Weights of a small image embedding model: adamw at rate 0.0035, held-out accuracy 82%.
Rows from block 8 of a small image embedding model, named by matrix and row number. Rows with one number belong to one channel. Each number is 128 + 32 x the weight over its row's rms, rounded and kept within 0 to 255. All counts start at 0. Numbers have three digits each.
After each channel's rows are labels from the 100 images, of 14976, where the channel reaches its highest value: "responds to" is what is common among them. Only what is clearly more common there than usual is listed. The data: larger renderings of crowded toy scenes.
# c3: 3x3 conv (model.blocks.8.c3.weight, 192x192x3x3, each kernel summed), inputs 0-95
# c1: pointwise conv (model.blocks.8.c1.weight, 192x192x1x1), inputs 0-95

c3.53:092094087119143137124062084070106103080096108133131117067100162126176036102116108101103179167126089115072183095148083106047136152138152156141111173097058152157150148121116108127102091115073090146133112176074129119112146082139091129088064136146158142105078137101120146104097097081108103103
c1.53:108097136116139125094072140126126107113041082134156087079089167085134124100099082128107158151131084102082153103142086037063150148102117153158112141108078152134115089105139106129115091130082053168089091141107117085126150055142133156106120112131138134070121149107133145154119105094100152104
responds to: light from behind the scene; count: two

c3.49:151110103117081096145180059105176129167170123124119086112129136138160101092125141149131119119108184105139150139060155113116110137109080109112133106159082100113090074153101089098103088097173111139117101156129162089105124134106083108150055081179105132095169056173123094118118103088124174159
c1.49:138160111134100069105190057047124125151132150143169092186110145144122127117145140086153153127097180115152135151116153175150110124123108060104166136124130148137110111134183160137087095144170148144146119148143132104088131152080095082120155108134104136147160109100082024099099105063178147161
responds to: light from the left

c3.35:078127092101119119094078092087119113083076098134074080097040145108077118119064130144129135096097069114076159069120078090073098133125110147140135138076127119132145111134102125094083129107054107112106116131116098126104144114129113142095099132061122137088112115104128122060072118076114108101
c1.35:100094118094117136124099113076123108107103144122097115091096130076049122123086137140100119097126102132102137100163080058115093138117111133117131117115101106109129128130079122098142128095087085121124078105125122130141138093132112127115158118045141113094110054095114129045079100062111208110
responds to: count: two; light from the right

c3.110:118104102150147072128125141125104109088088109122142097101077112064087114098099109122099117135097081127108065149113113106126116122076081087072084110132112102090100089131106077125163062100085123143065128095018113121120143101104131126154138156099069117181131114123083082051099117110035153105
c1.110:091140099148134137176133174155135108110147127153139154095111134094115100096107137108090112129085097129115089129080155130163081135105085136099113099105176081111107100088088053170139113104134143116096139047086127160119083087139147113151102110076127071107071100145091113134135080082093090100
responds to: count: six

c3.4:145165139123100156099106088126095171096111063153153077109167129150186114145194148139181150206157185098126202143081108179131176127167200150125103163105116133148131196136145141150079109162157110157173173167088151155143139166136070134077093137179172138122114085097143157158151106103140073166
c1.4:133077178103114137089118093100129088158134032165105132077150119117140095117085085100151096119143074063083167143103125073162131154129095157163128159139059117140134079136137107125175109072110079157085120143049119127119124065129131188127143141129108133063127117127142144111151118065091117116
responds to: dumbbell

c3.157:151132125150046090105108129152161122134136175106107106160162065125160166171136119071139131142129111215151046140134167147136097050082116121105173123103197094125102149099155128109192095137109136054119140103097078102118135160126149125210159113142104118134149129172084125155166195154098092104
c1.157:135121119151070063162145161155174182094126156089095124147117094108132149106177134078203104135143216121179076124125108162142150053097148111103114133108171158106085122136098142158187102138127092122130158134081130122133139182117118119207153114133116140173157151096098121187142137156101173242
responds to: count: six

c3.88:100139110104104142081078087094125127081071069116074099099078142098067140133089172169151138086097091121091172082120065095093086142159125154162109114084139096124144112151119140101078153110065117110113106141128091150093177153128143141072106127071147149066113137101143138058114125060126124120
c1.88:110124125075111156088103106095125128087109105122094112081098136066037149131049143158151130086128110144090140134146091103117096144153121151144131118106136105117139129145121145071106138094111060089109084135154111140108145121133112128109122125049152116069099117087133136000120094059124182145
responds to: count: two

c3.109:058104088094122133117055086104115084087083114134129095106033141108117084104071095104086144102108064126070158086132074086073107137121121146137134143070104125153144130123101115099086125108049105104121115135101081123111146070147104121110099120074127131123110114114126127069060116096109116097
c1.109:071112063096120131120094128101100070112096115122141124091061111122091127107082095130079123116114085152088129075147094037106132128112099129123134105091095120122117119108074123094117122124099114118111120120147068083116094033160122104119128072057120106107135087108128117100060115103089178140
responds to: ladder

c3.137:082116107088116136114046095106132091076081114129113103095048139103095113113067111128106138086102062127058155085134075086059095137120111144140126134074122118146141117130119121092084126102035109096109122135100105128107135079137114134105106128060127136125100100113127121052074099089106117102
c1.137:143092110100125134110089134088146067098107125107115122086085114083061136096091089124089126113125087122085128092147074043096116130107108134136134067093095114121125107127091120088140114105086078106096134128123142107164108029142130132137123117031137114096120074106119119057115109062095203118
responds to: light from the right

c3.151:134151094141094160127161133086126099127134126098165120096108092153119117103092138119095065115133082134124049128116119105117098119101078073095143055123074118103129080110109101084170084075123123090106103104131123138073039105145130175100099136130106111164118086141092092084066118054114110084
c1.151:140126105161150148134141137131126147179097132137159146114140099144091105112163098143133144139119183137157128134142132104137136149064093109077150129173091119055134122068116107109129051131180118105101111100065174095086118151052112132122132122121093043144164106103038063100121101112094178175
responds to: count: six; barrel

c3.114:071118097106116142121063077079125088072101096137118105090056145096124091102065104125096147115111051123078151084142087072044113138120107144140131162070090124158144120117106116112092118098058089107109091139092085114099148085142112126119080125104120141134107109108134120062062118085106133091
c1.114:085101110096110152117129123119127071093095128124134134086102124101064116093113123133072132125124112116112129088148110058115125131109070142112137152105083115139130116068086092076086104110111042106063073117111104081115131085132127125107127074069109096128130100101124117045101101102079207137
responds to: light from the left; count: two

c3.175:147146059108076131155132092139144110131064148111182139144172117067118099075138136103079102113121124155171062098149118128166101126072065083091116131115135088117155120054159072117098072125135152103069118097118126147102099118103141160148157100164065078160145165119043101081137108125065183099
c1.175:107147065142126091128104112135146087159087121120096099107097105071127085114122084070019128134094079132122123101114100091132150135102111142101151150118136076106103131131139123125087090156096119084095163092101147119110100147100080138135131092109077073089090131125091136058073145121065130061
responds to: count: six

c3.91:115141129146039117159134117135163112132110166087115142162127084099123134102117107132110097124128121137147062108155142139133091066097083069078158144079167097089118121103141120095170067148123131057100119101135094128101060127096133092172158122115094087148170093163073072129097064135114118106
c1.91:125177114130070094161167137134150083087131134083077133139116052101085130134149116146093125138124143133168122125094115165164120019123128077084105086092113125061088118115143140078150112139112090049145156110152142123119142158118114117136159060101113094151138118133094077115097118138144159121
responds to: count: six

c3.76:068120089106114119113084086095124102066107096132099089080051143099098101101067111116111134111096064105082160075141067065076097132120108146136122138078109124144137090132106115092096122118058092097107101128079100117083139086136106131089104128076114133137100090121119116064053117089103123105
c1.76:141093113077117125057107134063109083123149102114129107081099137125060136111089088103095120139129121079118138072186090034121101140109116135134132097085106122133128071139091116097132118083139055107076077134079106101117118047148130126097101112058122113102084083136118125077093112124078208135
responds to: light from the right; count: two

c3.51:153159103162152117181106073143155157129166165156196124074154150185140095148178178114135142142131143174135177133060117155175170150155156112127137154145057118140106112114132099182122167149129160151141120182159141102157131123109134123129083127206156148133068082149125115132158086158163109134
c1.51:222082178137179168155144093111126141107162183137183132117173177174148082108156140087166123138163130158140131177088120120195178173084133103135141151170073140126133143108154074170166126106153101180120110155129164120122112100098148152113130162161138153159057126119094122137192121049155141142
responds to: count: two

c3.46:125108178190089146111129141108143143132085114158132173172176083133122154157223113110134167137131184135196143140117174147149142109143174145131148140117081140155129146162186132123164149176208161119165140138179104110104140155190143138129155107147153125110149118154135182182195175112150140163
c1.46:100107138181134098110155131151169093151134203138160162250147118117150148136174098092063129135088150100193150126141146139128119136113123146121159173120116133141139116102170135166121116169111116122133136172130125103178120155148110157201168095119083164113155110158128148109117139146090139129
responds to: count: five

c3.0:130122101072121152103183118135153140147113086161083042094106130073117129154149141129146083063122156180117123126058125110114113132051056133162115153167125105146160070128090106116084103073165142138148092121148132122098134089120102129107145153092053144122106123143129130075088113102121153153
c1.0:112118116140138161113161075151154133160133164106140101126120076131116162151197161151122116158145148128163102165092163154116160124130124092117143084151142156063128160149170156134074154096185097157137079132112159165137186143052136101113102132148129089145102172135165152166152096151111153126
responds to: light from the right

c3.134:149127165165115131178106206185166113129124152149195143133130104116112157054129155093116124099130119163133060097095141146189133094056054100111124101122143141144112113129175069128126028173124099139076123166124105109137159093140161121188161105160078145118139127140071099141145142134117134131
c1.134:136151134104106109157112147146126096109183133088181085136112097155105107090111170129064128059110137137110124180080121122139078074067049114121129126171118083126077101094174084134140083080123086104125167114167130143074191121117168118133083075148103078150119086117097083122141191130134133098
responds to: light from behind the scene; count: six

c3.98:109061127163159104174090055101117095090136137106119161102112148183140075126098098088098150134145078074099188087119126142066128135129114154144171195098036158164155083096151109128113084122103100134169107169114123113130173058130113151125065127142166164139130124142135142091112059129132097086
c1.98:130101156145152123145110139069112114103143105134056126088139192129117076124115089153124138145106070106132191114125123094096163138101095182177186128126032154163136046134161151119132109121105087160131093160077135096133145056121161168118090174114134151066142139091147176065160115084107103089
responds to: light from the left

c3.66:133157116135092146136143121150150147145126140114161144130159103094126117094159141152137097130107143161169054135151139152160129114073102047020104104134151109080091095101129096118133084151173152107109152098136141112137116149061133097162134127133063066157155106125070018139142100156117148133
c1.66:109124117128156139117165158125157108088148139125138137063122164157118145076071080094135082090096067155134141158048129123107116144052084179176113087130150107157173115144122123155108146098162127105151094121101147109104075099175120132155092132049081159115067120124193143118142112098105058114
responds to: count: six

c3.64:142121041102119117067110080137080114177122112153146085075111170119130116116124134116136152113144116131125131148092079117111118114104116123134134119123114155140124119153088064090032081060129109106140056149128138123109104139153076131102089121129123149130133038095087118085114066132141169122
c1.64:174089144122120151114166064152120124127188115156103139105165139128106098133112126064186151107181150134135091200097109119177101134106144067101184143155100077144119096104130134094118092116147098116139104049107141159128088130096112118139132106115132093116107111117076120102143087071108168181
responds to: light from the left

c3.160:065101083120119121128058100112136090089093122135097115098049141123085113105061104104064142102121047126084142094113086084082097132114098133124139143082114123143132110098101106107090119107047093111127086122110076115121147076135113114122100120076104128108110112129121111091065118117111126074
c1.160:090117091109118132139121130116142078110086131131120135105095132124037163114105106149088158127124093146143123086117111076112110126109079125102168132129095114124115138039062104069148110100122124113117104114153110108081116088134084092116112109057112104113102089115123103064074090100110201099
responds to: count: two

c3.26:163136135135085119167111136156161142155138158115155107088137138115120190104073124104158141070181101166109056141097146121155067111034102106097159141117206119130113137101129092133101041109165153112132092102100084166146085068113193128156150148165093166179088099172087083117128176171110122111
c1.26:115125077190123081153138207180159173141121141095131073148088118134055180092125151095140122126116175083154119075124138163111110082080101127127090118112150120060090071099102128148083074164124136156098115163148098042183110144110102133177134070110068138082174155137117108138101156170090171169
responds to: rocket

c3.159:176135139096134127150139144203112077234154146155149125132143122181073189141111127132134126068177104115137171107086127102130100108118156127151136149130132121169139118153094099101038135088131078150120083111119080071160122093113171167109148086149154112124142078133163107115150135194126142110
c1.159:158155124107140123160161096179109123163139154127194121155120078169114155118113157132139134106128125121132113165156187178133103114148159028086184142168138108086128157166164122114070141093131131130161082096149154168158110135030109082101169117147154065180115144152168104134133126146147072083
responds to: light from the left

c3.36:146122116132100117113084043116147169145123100145147060104122142100187085105184146088156166143113180148114164098077093130101132140134171154146074128073097150160128153106068160139096109131146117118144094175072129132136137172134037117090045145140158148138114084144111146112124105095154078164
c1.36:159073163084132111125109096086149073120142091148112122111157182104131075050166087046089127093124073108084133136106089000146132148100097145178108088124035145145128105123100126131154111054108114141109112154125111129108120131133107158095099129122129172103141079128123148118146130054091096087
responds to: light from the left

c3.8:086133067158117106125136143109099106048150150130122134124044129079093130120074086132082106102115061097098079114138115102086088121123069100105164123109159110108100095123109114113150113122090135095091110087100107125093108091114148102133131117071088110175142107136108093066029129108087146085
c1.8:098138085150106099181098149123147091063159144091117162077089117074093122123099129151111107103138133061131094098123133117145100107088074111094154114104113092090087142095091088091158105139129112095065118105071105101070082047104190074134141115081100113187146109148084082104097128118079174159
responds to: count: six

c3.1:150136147170120178154170120134169054143171189111125177172141111096147151096097052133080122126139120110132099140152187115129108106120127100083130112132103127098091139123151095110154071149166158104133140088122138084177092076108169134172163131151101083179143082168094101120098148155114167087
c1.1:153133111130086124099182178146169092110137128089056105174077071083151164135136132143099144116141154098152089094102150158153122057145147098081093160132121085073085131118152124076138101137123158127119136107172125028172098145095128138140154054124130052106149122161118078127068096174140145122
responds to: light from the right

c3.188:117124107094140090158126128112128133125136154142164163127118119192094069117084087125083079149095068134130059130134117142165158137100083073070140077135129149129089068042173111106129123142081074133141117097106134112093075116127141120188164092073064077156129105100065059097114100105105111088
c1.188:131078123099108089118038101105139106152124144109134113141132125160132044094096092031078117130097089152123082071139157106044103090127095119111125101106129108112123115069138091077099097154093094117137102040118119107120112105113099124128130065101118041127091089125119086099122106148121101086
responds to: light from the right

c3.12:142134132131060113131132136138156108125120147100145150135131074121107166128093080117101123107120099132141083084122177122130086041119139067081135095083160104083079128097121116082164092145136147096117086080086091104134092103089161136163181111114129089157117090164080087095115140122112151098
c1.12:148097118119118106141114145138139117101106137103099125128124101101102133103116109102121126105169148099129125084111143079081105048120134082080130130113126115071100168110115088065143058098165171150120085052091081079149088117099119119131157098136140064146147101118117048100112109126123171141
responds to: light from the right

c3.74:119110139110052160104102092108130119153152137140123144164141097073145106149172146096145104119097150216184072161136157139143131091107074096070130117116097103072124099101109117085117077111143164055111120107162120142072155152110148096164136125127046098175138108132082067127128159081094172128
c1.74:097131165147123158147131115159136152174154128157110156152099103118060124127129119100166115081157158137163066132141161150100124104127132097076139132117139095080075097096068130127149056112131151134114128077157141083123108157092103151173104111060072074181172122135099130101136115091138126190
responds to: light from behind the scene

c3.111:105151063132135107115157089094139144113080118177126044100085167119165089133143176159145157183063136096141195105092075114120181153153129160112110195112106157135129127143114150168091119136129113162158120188150137101070170190142101164082127122162099133119118118151121147139078142083107130162
c1.111:116095078093121094053135121069109136111076089148131060061086140132134078096109119120128151190107133095107207083133108114086141120137137135102166163120140168122109125091075139147095109129136084179109106152103104080094144143117104119097082129095097141144149140133151109124120126057084147150
responds to: light from behind the camera

c3.52:095042097098135091108095085114133134123092127124119131043088136131119061109086120097094117115128084128065125070128105106049119118071110152133118137103158131159138114086081092118076059079105092135170069120059107117140136052101135140116100136118096127160080082124098120098107084142068120099
c1.52:085087110127138127067096181173104161147086097071133128147125078142109126090073151130147082089145128133078132070110141146099132113105096143131059154123158070126106114136100084095034094099136098153147088095114087137158119079088113104148143140123095077101150079141125094109120101130129097135
responds to: light from the left

c3.69:148121088112070100150167073112157077195207128193139087122131116145132140129098134115125109055149124168153134138063128105095082098076112116120124104114065087129101132163107108088058081094144148091121092124108108133129104120094094123112080070163114131120142041163133111076110130079092149126
c1.69:145119138132089121115180054059110134144135155115167117149130120165123120107140133092168176120149154154139107160136136164137088139116139038077153151140118119078117128092168139150053079127160144126145094145103129142048104136043088096120153105144143119158139114094075076127125107024128119142
responds to: light from the left